Weights of a small image classifier: norm batchnorm.
Rows from block 2 of a small image classifier, named by matrix and row number. Each number is 50 + 15 x the weight over its row's rms, rounded and kept within 0 to 99. All counts start at 0.
After each channel's rows are labels from the 100 images, of 14848, where the channel reaches its highest value: "lies over" is the class under the peak. Only what is clearly more common there than usual is listed. The data: close-ups of made-up surfaces with and without defects. In brackets: how many of the 100.
# conv: 3x3 conv (model.blocks.2.conv.weight, 64x64x3x3, each kernel summed), inputs 0-63

conv.60:64 65 35 39 44 34 53 53 64 05 71 32 23 32 48 46 49 54 22 56 50 44 46 49 48 28 32 67 39 57 30 49 41 47 41 54 49 43 34 48 23 37 41 46 54 51 49 16 46 47 63 52 45 64 46 53 36 46 38 26 42 57 98 36
lies over: scratch (38)

conv.61:47 03 20 48 42 40 61 79 62 76 38 48 49 20 50 62 49 41 58 46 39 55 52 44 45 62 58 70 55 37 65 29 50 51 48 47 34 00 50 66 56 45 35 35 43 45 57 38 50 41 64 38 50 56 48 47 41 32 43 20 56 31 44 53
lies over: dent (44)

conv.35:44 42 46 73 65 55 60 41 57 80 68 55 56 46 93 38 60 49 54 49 59 72 59 52 49 51 59 51 57 58 75 57 49 32 58 75 41 22 52 56 63 72 49 63 41 60 86 57 79 73 60 52 48 63 60 63 39 78 51 33 60 65 72 49
lies over: hole (100)

conv.31:37 61 49 29 31 54 27 48 34 59 67 38 41 46 18 49 18 50 31 50 35 50 32 77 42 70 45 44 26 52 34 33 52 40 49 50 60 55 45 35 39 16 48 63 50 43 30 12 59 60 22 33 48 55 46 33 43 36 43 50 37 28 65 49
lies over: stain (100)

conv.0:55 23 25 45 41 61 50 72 54 07 48 42 45 31 10 49 46 26 45 43 49 43 54 28 30 66 48 36 65 54 46 49 54 71 48 45 56 18 51 55 44 40 67 35 59 69 42 12 52 46 48 39 44 36 64 44 53 29 29 42 48 47 40 64
lies over: stain (97)

conv.45:21 56 71 28 53 73 37 43 54 73 61 25 36 19 57 76 64 50 39 28 46 46 55 55 54 59 57 63 19 45 42 45 54 20 59 26 51 53 32 26 44 65 48 32 46 41 57 28 58 49 30 35 49 45 33 55 42 16 32 48 45 45 51 45
lies over: bright spot (94)

conv.9:42 33 55 63 65 57 43 54 55 72 47 51 49 34 47 58 71 46 46 43 41 57 51 74 99 61 47 46 32 47 60 29 28 40 65 41 27 22 39 84 55 63 42 84 43 46 58 74 56 51 51 34 53 72 35 58 25 55 57 33 64 52 50 43
lies over: bright spot (54)

conv.62:59 52 59 42 44 56 43 70 36 26 77 25 35 44 50 49 53 47 55 37 36 39 37 25 45 53 47 58 32 45 25 39 33 35 41 18 42 78 59 47 59 41 49 56 41 70 49 31 79 45 25 19 51 52 47 48 60 20 42 72 43 21 57 39
lies over: bright spot (100)

conv.7:18 30 86 57 39 52 50 55 32 44 53 38 44 51 27 47 60 32 50 34 46 37 29 45 74 62 63 78 56 53 37 67 48 50 50 28 68 91 53 33 44 49 73 69 24 57 44 46 63 34 66 53 50 39 59 70 53 32 35 65 46 46 36 48
lies over: stain (60); bright spot (31)

conv.22:52 53 40 21 51 62 39 45 43 54 77 44 44 36 48 52 11 48 48 37 40 38 22 35 31 41 22 52 42 36 40 41 49 28 38 50 39 42 46 49 34 07 55 37 54 36 50 19 49 44 32 23 37 36 40 36 44 41 53 44 39 24 29 49
lies over: specks (41)

conv.10:46 30 39 40 61 60 49 72 43 46 45 33 43 53 24 33 52 37 20 37 39 54 58 42 66 75 46 55 74 50 42 56 44 49 47 15 57 28 69 24 33 56 67 70 63 66 67 45 75 34 55 56 32 56 46 62 57 19 51 14 50 52 56 40
lies over: hole (99)

conv.50:49 47 43 46 47 53 47 68 40 43 84 24 33 37 42 63 37 47 38 59 37 49 57 28 40 41 41 56 18 63 26 41 39 35 38 36 32 68 35 32 64 45 45 61 26 57 76 49 48 42 27 29 53 58 41 36 50 20 31 67 34 36 79 34
lies over: bright spot (52)

conv.29:27 54 60 44 55 77 46 62 45 39 71 55 31 47 22 45 26 68 48 50 37 48 34 68 53 74 33 30 34 48 23 52 43 43 52 39 70 76 35 48 37 34 68 70 52 61 36 41 31 31 19 19 56 48 46 53 63 35 25 45 44 47 62 35
lies over: stain (25)

conv.48:63 34 57 47 58 26 48 39 39 46 10 68 60 42 74 52 40 46 53 13 49 29 26 53 68 38 50 20 60 39 56 37 38 45 34 48 64 12 58 78 30 39 54 73 50 46 64 57 53 44 37 47 39 33 53 66 33 53 44 58 45 49 31 52
lies over: bright spot (97)

conv.54:43 61 58 70 49 47 58 84 53 51 47 68 55 57 55 73 25 43 37 62 46 38 69 14 54 60 87 55 33 56 68 61 53 60 44 48 57 19 49 31 53 64 47 44 39 44 59 35 23 39 74 66 66 58 33 41 58 54 57 11 45 64 53 52
lies over: hole (97)

conv.33:46 53 59 39 33 72 45 74 41 76 57 49 49 34 45 32 26 72 35 43 49 41 65 37 64 36 45 68 37 38 20 59 62 29 44 43 30 64 54 17 48 45 56 49 31 41 22 41 67 56 40 44 29 48 23 80 53 33 57 48 43 40 69 31
lies over: hole (97)

conv.15:40 21 44 67 64 52 55 78 46 71 62 42 38 79 62 48 20 46 50 48 56 65 70 29 70 68 82 56 29 47 62 51 52 44 63 43 29 16 57 22 41 58 35 60 28 44 53 66 48 39 60 47 53 58 52 58 48 27 56 21 47 48 38 44
lies over: hole (99)